config.toml
model = "sound classifier"
dataset = "simulated modem signals in the audio band"
train_examples = 78125
noise_aug = 0.002
time_shift_ms = 100
input = "waveform_16khz"
targets = ["symbol rate", "carrier"]
num_classes = [5, 4]
arch = "transformer"
norm = "layernorm"
norm_position = "pre"
activation = "gelu_tanh"
mlp_ratio = 4
head_dim = 48
fused_qkv = true
bias = "all"
qk_norm = false
parallel_block = false
dropout = 0.1
inner_norm = false
wave_strides = [5, 4, 4, 2]
subsampling = 1
layers = 16
width = 256
positions = "rope"
pooling = "mean"
loss = "cross_entropy"
init = "xavier_uniform"
residual_init = "zero_last"
optimizer = "muon"
muon_scale = "spectral"
lr = 0.033
momentum = 0.85
nesterov = true
orthogonalizer = "newton_schulz_5"
adamw_lr_other_params = 0.0025
grad_clip = 3.0
steps = 6500
batch_size = 128
epochs = 10.6
lr_schedule = "cosine"
final_lr_fraction = 0
warmup_steps = 190
weight_decay = 0.05
adamw_weight_decay_other_params = 0.05
Rows from block 12 of a small sound classifier, named by matrix and row number. Rows with one number belong to one neuron. Each number is 128 + 32 x the weight over its row's rms, rounded and kept within 0 to 255. All counts start at 0. Numbers have three digits each.
After each neuron's rows are labels from the 100 clips, of 14976, where the neuron reaches its highest value: "top examples" is what is common among them. Only what is clearly more common there than usual is listed. The data: simulated modem signals in the audio band.
# fc1: MLP up (model.blocks.12.mlp.fc1.weight, 1024x256), inputs 0-85
# fc2: MLP down (model.blocks.12.mlp.fc2.weight, 256x1024, transposed), outputs 0-85

fc1.710:132146083171093152129125136105127178163105185131148152135166095109158107082105108097066106120165073129156105125166174171154093113086134110106125126128133108167133144091129181117163135140248108087107123144120088137157119080124085104110131124119146164177136157
fc2.710:180128186087186108101128108119109088121094112101126088129092135122141151145166081113119219136154126136084152143112099066142121153115117122109066149135132087112062127161074134125129080173071127141163153161146140111109115091078122137153193081153110131130165157
top examples: strong noise; frequency hopping

fc1.80:117053140149155129150156102167119114216116232153088124127112178056165100115142098089134115146118149165136155058139181124138153103096167080132139162065111126093161086112128125110112129120084166171148130135109139182134099198119063159121111165206007181148144150
fc2.80:217122134152102153136102111099135090104141141138125123121190114163155148097119063116169140064097082126104136152135130159162087154153105139128130107096127167160109133140116084122093126150095166114091041118096119139132128125123138124176086131130137180116171164
top examples: 800 baud; GMSK

fc1.92:101091140129147162041104160148095084149109122192126037158133097130157109143104119116112197139165128183126148104142091116156134101139093115136168079146135084184122143145134155154124141044073113158167146127122117169102079170086147141200204116136085133119160141
fc2.92:158126105162069084132157158105156168138148081126147173129156179144165198099108143160127123091119169135191121162102154180107139164062097142130100150109125158086131136131147130100103131195142144111079095161120181103132154125132094113085079122137120129142146113
top examples: carrier: 1.5 to 2.5 kHz; frequency hopping

fc1.639:098121131195145149144119149092226148184126112128155155143131133149121123143099121078120151115111216147123138084136134140132116075121104070126166145192144074127133123101133146148165151129112235092139116150148089122115089109152102145149219122120098138147111047
fc2.639:134124120065118140046119144112074090155120101197092128098099095127126148107118141128111062177148121166106156140100118131160131142149104167152135157161162132165101129143143118169121065164144101157062163151118180045138121111071132178106118103145132091146153137
top examples: strong noise

fc1.273:123167121125149127090093161137124110086155159155058112105145146163117156051122155143103130088145107133077179104191187143144116153167151112158123165169096110177127091134112108097163190148169096136151119166110178091080141082144145129067186037132056163142142135
fc2.273:105169127102175130116127130126098136163117083112112113063092173122196151112107156125135130125194154145088117149138121117208138130101097139079148163147102112117110143101157128076180075131051080106109110070166153201137070059109104101164126140135167150155147135
top examples: 800 baud; GMSK

fc1.276:126166106099084131146133126107117155120048135115150098170194073113112118220124140127169092095155171147137114150160112078089120076158136106163180166101149107058077099139071184134102159122146109076152154155169153145143115199115103160191160130160193127180160129
fc2.276:082155148170122110139118127160112076093141088144150143082110143161152148103106100146158183095103137145084131101153143132167193103188193143124088116156140099144141140138098105091124105122111127162123076097099096102112126109126156147141115168106106145134074159
top examples: carrier: 1.5 to 2.5 kHz; GMSK; 800 baud

fc1.459:206181087130145083078037085112094124102217144104098135122081131064182148134107115132160173125157168183176164105150139144185117077116098148147152126106100120149105136176116099138169118139111120147105108177118144114161108160089144119127163122111132159148119097
fc2.459:159131092099148127143201126075149148161108080189088140134082139112113043090144097109143134144121143165186127164124140122128128161100152142174111177126147097123173116096091135125206054144152131148136167127121144143062146144151077141160128128174104090126171128
top examples: 200 baud; carrier: 1.5 to 2.5 kHz; 4-FSK; modulation: 2-FSK

fc1.522:085121129070065166133130110112125121156084118132107197148085103136060186086116102112133080132098146102119117080171152113138104113144207112187165077173125145161114105116098043162158133052163157150139111133130153102131102099158171081151148111102102120079133138
fc2.522:109104137128197152069128177154103157148174147078131114135211101191127079228096144109114091132138162104107134159107120061072172149117061162114150111131147139131110160110102148005116120160149167111104130045115130179093100163137110151160120115204154155119083127
top examples: 800 baud; GMSK

fc1.369:060183159143115108088147104185101124073178098126168130093108123145124099150170167122120140122088140197141123082107099099172141125067093090157146092111160156112165119172112148103132150070147062109126137085109170141095158123094145120115166124100109124176165102
fc2.369:157131114093149142144086164142112132181139158103123141119167131094075159060092095087124120118148120120110166131087105212114146146123182151146110108129128106118085132114181138100113117139114190118212129131168006186161087202157105143143184109158122144120139112
top examples: 50 baud; strong noise; frequency hopping

fc1.633:173122127133131078132150084100164112187136125183060126101067130180141101099095134132143128137197133145088113136147153136177154113096120117188167087164096169110088107088136146195179112084093126121123140121107146099132106130083110118115180133076159132130189156
fc2.633:122169135174090117103094095098157109129149145101153163100083191139143080125123175122146150069132119081102145065130114088096090148103100134105117151115145106091165189080103163137099090115143109177132118117147137137092139112153143176056090128127103053091152080
top examples: 200 baud; carrier: 1.5 to 2.5 kHz; GMSK

fc1.118:174096096124170171183136067099114137142134113118124148081110084136167128085130102150167090116115072169122149084175175144097127149127117116126157057098136134083144081135120119148157159152159127106115157176104088119085145115111110157148134123132134123178123166
fc2.118:130053145073133102137149208141119134112159147094129107122111098169111102139195163148133143183177174127059181113045135104123165173103094135108127146086101176117103142098097080125071118122100105112145054159144169139199174145135110151146126194141154147109126135
top examples: strong noise; GMSK

fc1.754:085114070073139132075134149209128134169144171145160073136115088162140161101115104188103114200145097086147139101148118124099172138174123128136111088089107142170115145141108115171211140117150124129125100113100098080202173201079163106124156150137117180073089060
fc2.754:126099134081143126130165170108104134083137049097166156070115119088144099165117114150101118125178189100149106165126101129183180101133100096125126183172170119136152144129220117048143120096152158131101154172141135118098101111169124074170138088166121114090157108
top examples: carrier: 1.5 to 2.5 kHz; AM speech; FM speech

fc1.468:146131144090156186168142110080084114135066128097184176097080104123161142078118093144115065173171164103124141121153110116137134103058138163164150103106118101142129084101115139163153125075133131116131133136136131132084144109162072153138108143135088131182120164
fc2.468:143147135158127109102134186140155120206116068100173156222157133068094105178104100076134185112111177131076135152148134170051105185147163128157116088146193144138122141135124140146174093173143131134099071120095133159160111088090151133111148110169130116133179113
top examples: strong noise; 800 baud

fc1.250:142126156109110133108158123128088139068163152099137131106154134190088108149083133138148100098130151105081145143163135122156080087114161116085147164130115125106096115134143079128130123134148183100181098120123163163105075117131091159187160099125108155170143110
fc2.250:075164122082125141154077106151104199151091147131193114137141120142155140140157167126082103148152154121175104115069135147104139141140203138178097129106137113120105158098114140096116144139111118128091146154110079082161143190139157136083132136179111108131078146
top examples: carrier: 1.5 to 2.5 kHz; 800 baud

fc1.230:157161075093163135163139055111095085133175154158094124185103086115133148083162138171142108165124210136078205118114152138121136120124135096166149156101101157181123127145111130130146135085083174120070188181120159101130068131117087111144124178100043172086130175
fc2.230:126148183093106167119162097131181131146171114187124125136091183195119154172079149114137158138113128050129133109153120127148159080104083050184198106136114115126159154127164134107102094160051071149174109124148148135119088121161111096126112187105143116131102119
top examples: 50 baud; 2-FSK; 4-FSK

fc1.606:139156105097150100121093126135181143147130028131153095128121148164105086146138133079097130188098128127182108169138159086081171133074111153178154129158133073133088119148129139116172164109086135184128134154140135074100122125177179095164209116160098126079080175
fc2.606:107072148129125157099108142131075118100093185123086138138164123138103133180144149132146176123150135189143152069123133203178071169180113160054118153094130163097140132107164137167129129179116150105097099081143154194133120142082057162115097113114128149108201145
top examples: strong noise; 800 baud; frequency hopping

fc1.299:128151160119128160141144091114123075105214131070134164144109115142107094134110087100149144153168095164081180176131175084193104118122135089067128150166092119172107094126121184134203153138130064119124214144158115141113162191150066132077096133119135120162122123
fc2.299:098156116139114082103087138120107123165063189138099091117166086115122170118147168123114129094109116085179107148163081156075121149134102124145105154099126127100132177133190138124056125106068125105175143082065139087127103125175190157194115126136128178093111093
top examples: 200 baud; 8-FSK; 4-FSK

fc1.187:117080123182121131110096149123080141147159169140127124149103117107174158077145075118119180181159126154165140131170171114110166046136112155211098133122111113139171145153089096155196082117158094091112171107184122078110139137110072120106141136123128147139112139
fc2.187:129076131043166112145138096104161130140115089170132118105120071134143082137186106091137131145148132164088148112108144120157134164134130182086135137133102141154099105154130117124125158134134081106194203189144170175140114137072145037118125078144163165142148118
top examples: frequency hopping; 50 baud

fc1.78:137073089138187176157154109133107072177171190154113128148133140119177114100097109103159103136076074125137108174130188118111124174143107100154158097125147142084114114108092137151140100155129176171125100128098115167110139117101082128102100146117085125219107176
fc2.78:116116143147088124143113067143166134162112152168146160158203115130130145146151069143153115088132145142067162156138088206148081160135107166127142120124100130110061143086152089118107215133146077104158155137135165164115085101170135123111154153047073151141114097
top examples: 50 baud; frequency hopping

fc1.193:141166137105157128091108085199120166171157115175136142100099108152092195083095168107147166153060130115129128079162113137085169107147092116174162108203127091135150083136122171119202107120155137097117143109138139099161108199082143189139106091089113164140088146
fc2.193:110129161202125089156155091108168096087100106167134067142151120091178111116119151153107138165198131151092142148092126113182107121101118170087111142121172131155109183122150159137114203133083155148126088125075144142134139080176087118146159100109087132108138118
top examples: carrier: 1.5 to 2.5 kHz; 100 baud; 8-PSK; modulation: AM speech

fc1.553:117134127102125108130125146080106119176137116174187146090148100126149153171065199136152158111137125132154161147100103088093134152112067046078172113182143159105070163130086155112100099067107190158131078134146161086127124122101117156140222074095121138118129103
fc2.553:156167093154120129118147093172146169111108150114159044177149174158144135132159098126135153093124153120170102146174139167142144107157089174129116126144106097127134115121072097165096150178123076087123143168139161141147109141163159109127086191140112087146131136
top examples: carrier: 2.5 to 3.5 kHz; OFDM; 200 baud

fc1.124:166133077084139158172135168121129136150110126146140062067071087221098123188158140157129168131171124092087152154131133118139147176087074116083156079102174123053190164083131152183120127105130118160132181143089101087131165193187161189101151104136152127114175092
fc2.124:164066168126129165059117162127135111167132135160095134093106142158161130074096138140148138112111119092146113129166099087090119130085131119139176100054150143161157136126147075107127134094188123161189175101094159152082118106130120177134102093135143105130144133
top examples: strong noise; AM speech; GMSK

fc1.204:149085124156148086103109050200120098141147122160145150137114068153121167135092142138111131092079169093153148092164150143127104060078073164152111170173153141182141074090134155107153149150127126091081108093123157124175098139096106194154198079106150100146099161
fc2.204:164128122081145103159191147082178115076115080153120066127141119142134092170108137111090131215208112124137104159125100113118171149143143115087155101144134109188174185188160057142131122127106163119128128175086207111102120143104087107129124190101104164127163099
top examples: carrier: 1.5 to 2.5 kHz; 100 baud; 8-PSK; modulation: AM speech

fc1.274:123135151161119145131171143069165169121181079094094173101133141104104104094144100179125115139121158145133137094162150138100107120111118224148097172134124158102112144082099120122113148099163116119107129191154108152124139168072126148110148127215051101145077157
fc2.274:204130109063171146052127076197117136146105148116140093118149120160088108119152126127136207183092082091177163111151139152147149158188133102092125092143126147088113102114158191078148139152122170122180121056096163082101137113161107097109090094089163136075173140
top examples: frequency hopping; 50 baud

fc1.313:132133106112127095156178127196155159102140154123089128094145161124113145117110118146125115130173177201150070170157111121093184164068122112125144143074149094074135130151134111112164081103172110119123195147107164117161074121120158161151121113161113101190142124
fc2.313:123123127127117185166101135079107085153123108128170146128083106128121110151129087067084144130138097089096155119096163126145131095152104188146104137144126150137121139080137118132123080148169153103104106137120077124131137145192116127121132130106126135095134142
top examples: 50 baud; OFDM; frequency hopping

fc1.389:107110129124114123127148137169149150103147146089124102151106117133103131064093118142110151052133111151111127160092101133109138106140084044078149090150149106065181151130181155151171138121130153140133116120156056050132132162096141151136148126077105196204156097
fc2.389:119116100105109132035113113166122113118103090175077131134164114231126096127149126130151081153128156148174110112138155131164115118155194184094147137120097125139082145168101069205119168159146122157088170129148222152180123107105176149089114133098103062120082103
top examples: 200 baud; on-off keying

fc1.625:126084126187121067116150095173125101182169113172123140130114110098121146122100087116101084164127122119110117100129148144124115103125186149178177078109071149121194124127156101154142107124132169119223122140180211098128070121119117115122196166113125111106135133
fc2.625:119126143064094177153093139108160102116129126123139169092140116159114119111130162162146173121129105136122129096132118116109136147133120135148102165121140169147072128084128120083119146116103141106000162128073046137152124138123156138122052082135137151170130119
top examples: 200 baud; 8-FSK; 4-FSK

fc1.550:104141166145112089197125154160159136157137115120159191119112106138158091113107089108135211017101115157132122135130107112129104142138088055126120091150109130128124161146126136124128123151101115130113156145126097118078125124095178102091227083114084198126090069
fc2.550:143123088151081192086172088140159157162139149165114097121141158175123186134115163124105050193150112126138135122105124145097150077088124199154119155135106141138112152128090126105143147087124145151131093139187135140151118141073093112143065212095137059108131120
top examples: carrier: 2.5 to 3.5 kHz; 400 baud; OFDM